config.yaml
encoder_arch: "tc_resnet"
model: "contrastive audio-text model"
dataset: "Morse code for random letters and digits, with fading, noise and interfering tones"
train_examples: 26041
n_mels: 80
hop_length: 160
input: "mfcc"
spec_augment: true
win_length: 512
tokenizer: "word"
vocab_size: 40
loss: "softmax"
embed_dim: 256
encoder_norm: "layernorm"
encoder_activation: "celu"
encoder_depths: [4, 4, 4]
encoder_kernel_size: 11
encoder_stem: "single"
encoder_widths: [192, 240, 288]
text_encoder_causal: true
text_encoder_width: 256
text_encoder_layers: 6
text_encoder_norm: "layernorm"
text_encoder_norm_position: "pre"
text_encoder_activation: "quick_gelu"
text_encoder_mlp_ratio: 3
text_encoder_head_dim: 64
text_encoder_fused_qkv: false
text_encoder_bias: "all"
text_encoder_qk_norm: false
text_encoder_layer_scale_init: 0.1
text_encoder_parallel_block: false
text_encoder_inner_norm: false
text_encoder_positions: "learned"
init: "torch_default"
residual_init: "zero_last"
optimizer: "soap"
beta2: 0.95
lr: 0.0031
beta1: 0.95
shampoo_beta: 0.95
eps: 1e-08
precondition_frequency: 20
max_precond_dim: 1024
one_sided: false
adamw_lr_other_params: 0.0016
grad_clip: 5.0
l1_shrink: 0.003
steps: 5300
batch_size: 128
epochs: 26.1
lr_schedule: "cosine_restarts"
final_lr_fraction: 0
warmup_steps: 260
weight_decay: 0.4
adamw_weight_decay_other_params: 0.05
Rows from block 3 of the text encoder, named by matrix and row number. Rows with one number belong to one attention dimension. Each number is 50 + 10 x the weight over its row's rms, rounded and kept within 0 to 99. All counts start at 0. After the name is the row's rms in percent of the matrix's.
# v: attention value (text_encoder.blocks.3.attn.v.weight, 256x256), inputs 86-171
# proj: attention output (text_encoder.blocks.3.attn.proj.weight, 256x256, transposed), outputs 86-171
v.20 100:66 58 49 52 72 51 41 61 54 44 40 64 60 64 28 68 54 39 80 48 64 28 44 45 51 41 51 59 48 47 47 51 39 57 60 57 53 35 64 54 41 61 46 52 49 57 60 45 64 65 48 66 54 50 40 56 52 51 41 41 68 43 50 36 53 61 63 57 49 53 37 33 49 65 64 39 37 44 54 52 47 66 53 46 59 51
proj.20 108:63 39 51 51 38 54 70 53 68 45 46 36 47 42 54 19 56 39 53 54 53 51 36 47 30 53 53 53 52 74 49 43 55 49 48 45 49 69 70 50 49 49 46 48 34 43 54 42 48 49 44 62 47 63 50 59 48 55 50 50 52 51 69 43 57 51 45 41 45 38 46 46 47 60 58 54 42 57 39 53 50 52 33 48 49 55
v.21 105:56 46 63 55 40 61 37 44 67 50 44 54 55 35 59 41 66 34 54 66 39 51 50 37 28 24 54 47 87 52 52 49 34 39 47 60 46 38 52 50 50 39 47 52 59 42 31 56 51 53 61 51 42 30 46 44 49 50 62 41 55 54 40 83 43 60 50 59 49 54 52 39 55 45 35 43 50 51 44 47 61 55 51 64 53 55
proj.21 107:52 40 61 54 62 41 41 40 35 43 69 67 34 60 56 72 41 50 62 48 45 52 51 59 44 61 53 55 46 40 56 44 52 65 39 53 55 50 40 62 47 63 62 49 45 56 55 47 44 53 57 51 54 49 47 49 45 45 57 45 26 48 45 50 47 42 49 44 50 63 37 42 54 56 38 45 50 20 46 47 48 48 49 61 53 51
v.22 095:49 44 49 73 54 31 47 54 45 67 44 59 62 42 54 54 64 56 56 61 62 54 35 57 55 45 55 53 49 62 55 50 38 68 50 51 49 68 56 45 50 59 56 60 42 34 57 50 59 50 56 52 38 35 43 66 51 79 62 51 60 56 51 58 65 60 52 25 49 35 50 57 57 60 34 51 61 43 47 47 56 63 60 53 50 66
proj.22 092:52 50 48 40 54 45 50 52 49 54 47 56 64 86 48 66 50 61 55 47 59 38 47 39 50 43 50 48 63 61 77 53 62 49 58 47 47 48 48 43 76 46 34 38 51 61 59 59 54 49 51 52 45 52 63 61 47 45 50 41 53 59 61 43 47 45 60 62 47 64 48 66 37 46 63 66 47 43 51 63 43 65 64 52 57 42
v.23 115:45 40 53 63 50 51 46 49 61 45 64 41 35 61 44 60 44 41 42 50 48 34 49 45 52 36 56 40 47 52 63 49 40 74 37 69 67 45 58 44 51 57 50 64 53 47 55 64 49 51 47 66 48 47 49 56 62 53 51 32 51 63 31 52 57 57 42 50 48 52 45 58 40 44 81 52 50 48 34 49 52 84 54 46 50 55
proj.23 122:44 30 44 59 47 64 57 47 28 60 50 56 50 66 50 44 55 42 59 51 32 42 42 53 55 53 49 54 45 75 65 56 55 33 58 67 45 56 42 41 51 51 59 44 52 54 57 43 51 44 66 38 52 67 39 40 41 50 52 48 80 52 56 49 60 41 48 50 56 31 45 32 38 44 45 67 45 53 55 49 48 38 40 36 53 39
v.24 109:72 56 42 44 49 40 58 57 51 47 57 43 52 34 51 48 56 50 61 43 53 32 38 45 45 41 53 52 57 34 38 53 54 49 39 58 46 30 44 58 33 44 79 59 50 65 41 57 34 41 54 58 22 45 45 51 49 66 68 52 47 31 52 65 51 50 53 53 55 51 60 49 56 46 67 40 49 50 56 46 49 38 48 47 51 38
proj.24 109:57 58 52 50 44 56 46 49 56 41 43 57 55 59 51 40 41 40 48 58 46 55 31 52 47 55 52 48 45 30 43 63 45 69 51 48 45 46 44 52 57 28 43 57 60 39 82 68 49 44 56 44 50 42 50 54 50 37 31 52 36 53 58 37 44 64 40 48 57 42 56 53 49 64 50 54 47 36 45 43 53 30 55 72 52 50
v.25 118:56 51 46 56 46 50 54 50 39 66 65 56 52 60 45 39 47 63 49 45 51 42 58 45 54 62 54 66 60 65 60 46 74 48 53 29 49 46 30 50 49 68 62 41 67 58 45 22 63 56 69 43 57 51 55 58 27 42 48 49 54 32 68 79 59 36 44 70 40 58 40 52 58 63 55 54 57 75 62 47 50 27 32 39 43 60
proj.25 114:47 54 55 47 59 53 47 46 58 49 50 49 51 49 45 51 34 43 41 57 48 64 50 60 49 53 50 42 41 41 37 45 36 74 44 39 60 61 27 37 60 41 41 51 49 49 69 67 55 52 50 62 59 52 63 57 69 45 72 55 54 53 52 42 46 61 52 40 42 59 50 61 68 33 39 49 40 37 63 65 46 59 53 50 57 57
v.26 103:36 47 57 74 50 60 40 35 47 51 43 32 51 49 60 56 66 50 53 53 53 61 48 57 59 43 50 37 35 68 37 43 31 49 47 34 44 56 60 53 59 51 19 53 49 46 43 44 49 68 59 59 44 37 52 37 49 49 36 53 42 45 37 60 55 37 64 58 61 63 54 57 65 53 35 48 56 31 56 48 49 52 62 57 24 39
proj.26 099:51 57 51 50 60 46 45 55 42 63 46 51 41 57 64 51 52 54 53 49 50 21 51 48 44 45 46 51 47 60 55 49 40 47 42 31 46 34 54 36 54 45 62 37 56 59 61 26 47 58 48 49 35 70 61 37 50 59 69 50 58 55 43 48 54 60 44 52 55 52 36 51 57 39 35 35 52 61 37 39 60 49 51 47 73 45